{"train_examples": 195000, "image_size": 64, "loss": "softmax", "encoder_fused_qkv": false, "encoder_conv_stem": false, "encoder_pooling": "attention", "text_encoder_causal": false, "text_encoder_norm_position": "pre", "text_encoder_mlp_ratio": 2.67, "text_encoder_positions": "rope", "residual_init": "none", "beta2": 0.95, "grad_clip": 1.0, "batch_size": 128}
Rows from block 5 of the image encoder of a small contrastive image-text model, named by matrix and row number. Rows with one number belong to one neuron. Each number is 500 + 50 x the weight over its row's rms, rounded and kept within 0 to 999. All counts start at 0. Numbers have three digits each. After the name is the row's rms in percent of the matrix's.
After each neuron's rows are labels from the 100 images, of 14976, where the neuron reaches its highest value: "responds to" is what is common among them. Only what is clearly more common there than usual is listed. The data: simulated stained blood smears.
# fc1: MLP up (encoder.blocks.5.mlp.fc1.weight, 768x192), inputs 96-191
# fc2: MLP down (encoder.blocks.5.mlp.fc2.weight, 192x768, transposed), outputs 96-191

fc1.550 097:528488495500415506507537475482472516495458428501393430522485518497514553534414495526441554437512491505443589485508456504445461452548399453538468574481491574480372538514475478446489505442425491562409553451506457525529472492466410457511480541546525548554487469521486505498493491466545405446
fc2.550 103:506542530527485613448433453519502532517489526577555456469458424429438405438548570481545479483407495528571452406512454535542435510392445533429451498672540512467439557459588508418525523529549537409480515502497498573459501520559514474537473520437491499637538511573611384496513494512476518575
responds to: small spheres; no large cell

fc1.293 117:497437541488508439505478546450583498544549541439433573477537339540496414498547489480511586481469393496550418520525495517526466526501489526506494526423458498526541482470500541577487503506524525556376486449532470505543509385523523482591417480464538510537500548463535427503539558481523534510
fc2.293 123:479586547532513490480480532456415481470446426504503359483452551482485491481416557505454498527485510567497467476456542514498426587531486447489521616465451539436581566521441404493477616530402531444520537577524569462487602561509378603385583552513444518497511493471467507451520544409515518469
responds to: small spheres

fc1.231 097:529509539553512568507474467484623511523526485477578550578481443456451529486520493495429521549465482454421398467492521510482487657545452541603465455547544508413507516537477552467562451510458494448496475513520494621523532506499477458530414522536524510534572479500524558525521588562489398456
fc2.231 092:538438509568552454525495482579501496523487533477475503487440505536516511512472568573537435450556538545549498504500538482539514492507457457491504540497523527588490495446511432620490439515629531452519518470396425436542465481473474444516578548420464492440368562467453428466460475448490507545
responds to: small spheres

fc1.644 091:484565528570426470460480497496480449514469599556473465449545540513489522594406421478469500463454422551471561538555522596453521492538560528568600469587449516429502549434455444524454583503452522532464449510556536644596543523412531431527527421515508418478552516491550450458568480487476490462
fc2.644 098:551561449458562571527421485543548609483470436388504559619459405482507491452606544437484586576564521559507466435536509598532512489503428591476403547416490565521464469575484450530564480575619497460477534511449466549519487550530474434499530580546519523506412477472523550604502571485562566562
responds to: dark grains

fc1.89 093:425492529414462491393541543463529579514394512430493498513519536521510374475522504549563486423567573498553444487472521546458535501488528486522572511463497497570572408461481561515569475547488530448394523436504608454549457485571476443441532498491514543481484458568507462516531476545561545567
fc2.89 086:458531434526439513460533511448514443436503445502416481515488507493452512479494456520526438580448449472483571432527513410500454428433486490522474574495479543496421534465402455519461451369501548582553413558588452461441525572409478492453550588520556489576510546482609532488466406515474546480
responds to: round nucleus; spiky cells

fc1.125 089:469586496562423462531450425447412556470450452487560531417548503467504484442459461480492429579512499554526423463487492485486522499492521494415529521543471572507521539478439524514465588461450521519569428452442483468556532434536485530484546609384463426602450525461480461491505521561513570479
fc2.125 079:526488375440503494420535486422533491536511519483490533497425578477440443463566514497511477449470477420493463534508410587516461495437480506583478548425549553464456479460472465483557468553499515597489488560488514502456544554503431375494593471469540573471501461422403490448561513518341512529
responds to: small spheres; crowded

fc1.618 095:458496416539509532461433395444565465484551416482524432521500514477461554428593565577482597497620493454458508505433508522500546435535593507434602546507470543496494506454592494543520519516548455465483562537542556478504496605476575417591546450530479546440475499466489499509433476514422530599
fc2.618 092:495596498413554609443490545637501517481530495465479523502455413583492475489515478420561540483476501464546487488500460467539444452508582445475486485523449571526442445443602387565606386419545457411616469512433478514621490520496515559532502418437526458500532508535456477599457571446432466515
responds to: dark grains; band-shaped nucleus

fc1.307 120:510385467547445480415466477505486603562570509585483442422530485468550513528514450504529417463572561502368460433549572522448532462488517442491435528553586564486506543552446487492505431474510562454584471535462538572540590467502513493552482516556491376546506503446503421482458413504447455518
fc2.307 124:449503524483515436540512509574559467534472458444534553572460468469477460488490532570518539493548448423513536472555501537492467512505336507485440486466507447437478496539492461531543439449512479513557441602492488620462524535453455431498559534407493511518523430591536482533461481537482502445
responds to: round nucleus; small spheres

fc1.514 089:530489509472494515425481505540543451441555575514498467562436462537491428487541476515411508537541594499541505585493521398471491489570531517588476549450483409507409499584514506600511489546445548606504441503513415520520391455459505551542510517513489529462457501462571471416609534558496457424
fc2.514 085:457436525551495520518507545424433584485521518485450511390605533496534575464452473404590418517483441503443440477547458531518427533483425538430521541550533559479548437460529483516475440502521495365438467487490574499488566535523476518404432506439459499470578520489413532553475480491433604532
responds to: ovals

fc1.395 106:452569505530524459460416467526444527598438502439469501510545488526617480480520529558404659556519517503474545588461491433469446473566468530413558516529403600535533594469441493519426556471553513509563474492462456521502435498465576500506546506607504435472437582516480509541483520481441565577
fc2.395 114:500417516498563501419534522552479533458524535521437623510362426528522620560500491510454501483520498518485365555424409488491521454525610486493461470489443533517447454532539376547515559496403480592536459470473536503490538490436398405579512520530549454491586562462516476474463527429479473481
responds to: dark grains

fc1.541 115:542493413558583517598533496570521404495516504475496415475442429472504473469486465546529433511523538483487572470415459508497423510536451516471467433472573517509507488518495485536527451513566451457645482457457549513473565385483510538432453564354556503438493473500525482497518402535402474475
fc2.541 125:515439532580490476405430573535531520466501544576463416492545469403467496510464474535490410553520490551473572528543527472387557494485520541486463418466502500467493488505471510484529352512436398481510388673490494549545583472449577577478470457451632470497516420569497536471509491569465410402
responds to: round nucleus

fc1.591 103:487403521423496578561584516411446463409494445579593513530515560429526540516569497571493587583510539501541577546531418506470450429425528518439482514552436556558457501423520461474402403458509503473430444592458546467488443512509434414500531524509461432517543562512473590456474545577483525566
fc2.591 094:507556469482529404489482479465491479588465492438491470425444564514520512488484471666530397448487472488513549494552466391503534548577565465566539465471534438476532409516414485594571522511409463490590531469469506516513549529514485500441655565549463532414435517478473479534535545551539522396
responds to: crescents; teardrops

fc1.630 109:462519469571475512571424502529486572581493587510624450606497434460495485540472402582421437564453566501504550494463504457426562541543410540529453449518517501505532511546458530457508468513579443354559417531463526564572527407459465487538495538378511384480535425484520432485453562587377466457
fc2.630 112:542492588533531508523533590480433473515481584515443427400553505480441462453418472598544522564541512515447473405517506461390517464547481583535411430391522503461544575515510606492563437567460454464479428519489504437464534471427483535436468541478526551396510534581519480462520452553493450432
responds to: round nucleus

fc1.694 105:536541417450417534442565478481551419498451518504462518550472516401575530540527564513458430473507526495497461497614507435506594477444518471495574478499562575530489540480475491485579380537473511556545470478447469544523478652532498550576488406478468407460445488551547466478515531526592445588
fc2.694 094:460551587499652497553522467463483528465592545513456485483495440613460516470409482500583535445480495496586543490419485478450465538496495554542468494535494476484500481553590586429511446469550429461575563601560481475505508506461498491465486554507612517490507486488531555508452441484512551489
responds to: dark grains

fc1.537 099:483437476492496444540473544496450470530506543439526451455549508471547426424466495442528441549549433510566427517425466552375494517559496524470478490517477464498447497507514440445426574536557366453546553494503547505530477476438466506554515459573571480548497582615416425535498611457550535521
fc2.537 094:597486470475519426471531513444530573557488537539506514492539589511482539528573552486554464515496470539397411588514475463587473474425524572477403525570472500538573503537554583474551480491402592469483488407431497393510427537532489499454474537420509566490500509425608474549475437530553561511
responds to: crescents

fc1.533 118:563544549505525528447502523415494516534515589566483626528442561533452548497433533548460449503426453504480501529557506569577557376496499528439411533477500531486577548608445614500438490496501511439419508485518507605457553502524440454464547496399521510447521571479414462492543537466525558562
fc2.533 110:494541491448514511535453448615457475496491477536554440496507576421459436444534522444512591459473468579471510467487553453451500490481517595414529536510446596472374459499579470512503494450426532546548535559491454468575486495575582578442422493513577442521449519479459577511433502522488450594
responds to: dark grains; lobed nucleus

fc1.85 100:477491556496582530498448437521457493467452553449523544480501537522361497502485471543569396425601501550530537460545420523425556546508464508440391547515468506584583496550542454513513472467524458439478399570453494495541500503418427493519520522480546364478547535416530402481456454544404428533
fc2.85 102:579516446457489469502434480445535508558572516387486452480504552552386442405463477506557471541507540501401541449531580468449512467461420585540455475477486509530484499467465439475423441540528472526579507480431481492483572494476410443394518516502475550614487370520450531484517508526401522454
responds to: round nucleus

fc1.626 095:535488432525513525475519449466463562525509464629547546567499573495492487478541449483561532548451515449542430593499473521531473440473598518526509527541513605545553502595390581504542452495541581496524518528469547387481436429512464524478563483548553509579539572560519474558509543478437609548
fc2.626 092:439494491442423480485457503528501428367535512498403378440514495533480565454505544578546498541460460569545555444479486484499498572472433482489565582440490407422606563457563461457494440463509445510498441539493546515506488469460464461460557467537471466431478453460450465450487475534442434523
responds to: small spheres; crowded

fc1.208 101:390410494434507534576548616535434442463415459531549558470485465476534422484465495495437515409450468588574528522464437496480530449429570470457517435458471574476469536534544543446554443479597462504514454428505493505477512429532434539519621537498601459480404458508442451505493468466495482497
fc2.208 103:440502440519514464497591410517485454505547439537528465485525473401456475533543549514501410540520519544475514584447501429508563444473387600543477555519517498487574528451451494494510542579538532499581606506578446527394417502522574499513507510536469477607550539437647538537560503536527467599
responds to: crescents; crowded

fc1.516 097:529512539585471544563473527496493392523473536474502574548576468401533537502543527515475487388484536465445467532604630458506577500424502562449477434471562556573621463469488499519352456544509513528528494489498540510545423511526504566494556523408554450507554521420507550515495478513470523457
fc2.516 096:543416522515566450491453508508473526453550517493462600458516518580479492529521420453565363525477491548593528457470473524502553554502502527574533569622506418501383514566543520537504456477486553508448460599435513515525449530409421471505375523549550478461516519507455381455539530453535439482
responds to: ovals

fc1.349 090:558572518541560528489500459459530451464538539439571537489542542627419510557441489556503434606555492469443508486544430447546448515566452542442489505597514492515469470475454513550413539527516515487494435605485459455449553470525437440487535457488539508542502522428535501555491438418479455471
fc2.349 086:524507572538511532447492563553444521455461544447527561520453517411461513412464456536475527546468487454507572507538491456405503535400500556442575479525436459509586559445513435475497563516528485532598461496499541516490560562493556537408553443517543491445532589559485453491463469475461556554
responds to: crescents

fc1.435 098:463556532538476527463484594498539566482513551382577504558509438477495486447531585438495428490520515526546578423476464466521467516517447618545468519522537516467572561476539487494391545535534481461499556485539486502552479402550547578549462536548441495454502496444440539501482474553475442552
fc2.435 098:537570438451541445580583479459460549598514451544486531492449558514449521548593429514512533525512444469462462546528452565494594451431546418527568429439492489488523482588508511524566509545549477474443561516502504427471571584514507444457551449420494515495505523501512436495498509441473514455
responds to: small spheres

fc1.55 102:489549518522457455582504547460478609554495533467519395413552563492452555487432485602553503483489530516484546498511492459345494562452504540522449432449554389550564417542459564481503469451500491376574487500556526563552513525420566425502486516499493488449548426459440485539525497522418527479
fc2.55 102:524459541548449477496501516552492438456518492531504518501486466485486518520383416475487506516479530521513459484434573656433596508616515557546465488493497496446525546558468455500562430557514437434512493563404508424568507394455414529570493614492481477488482486459550491436478507528519486451
responds to: round nucleus

fc1.426 110:544564456474470518559511468407504504503538464520516500520499516516553534521547476462555479421556437504534472502529518439450568543485490536492538540482442507564518521464450477498539549479583458448543527573420443517472484463572532558514562564501448490511468655567511546421547451539512450570
fc2.426 103:450504455497551485493460414494538532515390481453439566499488516426469549429436393583428519551527582473457551542486456567565549503544500539497502589549501536568534500579490423440447566448496559560521509519554489435478536577454433439461491457489567483551482505431523402546619549538482537487
responds to: crescents

fc1.597 125:516489548478484506545477562542456563497369571495538443544583473452447357468453408615554422491475553465482520463535484446422468539547469593540449465473549536555539475550426596545465523457525453541536416496536629502628539440442519490495510504426429473498481531524625454466537479520430468513
fc2.597 134:534516598551526537538480483460517561538479531500434507460520484524499487593426452543591460499539535506427555497593554546458424512541535571460450503505648529483500469504406470437517506467516464466491441582471516555496548518490452548480500584432512515471545471592526499488558455573472516466
responds to: round nucleus

fc1.523 115:500538459468561489447465509401500494532511543477501525485543447448538548547475505536555586494612429451528516535485519462492522517517567574445456500468392477594513456528492469409582444390482422498533459452463533497494508508549532442426500511561496492482404659546483481522436504465505470502
fc2.523 117:515545522532512590487514348548524514505514438492433549512502491477488500492362487584448562524587496539478511560443570463534372524415540478480450586507474496434550558521481455419571522486526594485598499509610535540461471443509550550514567515398528416496518497491555546458538496466481550502
responds to: crescents

fc1.372 093:509436381463513492550511537420465501494422517565546480440549524423606515386435465481503491449499463525480499532548522477405494530497492525498508546483520502516546486476477450475512542501514500452539498467552519510433542517495531576510500500439500552485506478500568409426560498627356559502
fc2.372 106:463480515445448424555521489501470503499541558527462459522456553482476657529635499482553448569600537517558554621478457501395486505500436499519457435488405505512483462414438484484458501517510497475501453500639437442481525481576495498441507507478489475412408458489514457483448502462531571506
responds to: dark grains; round nucleus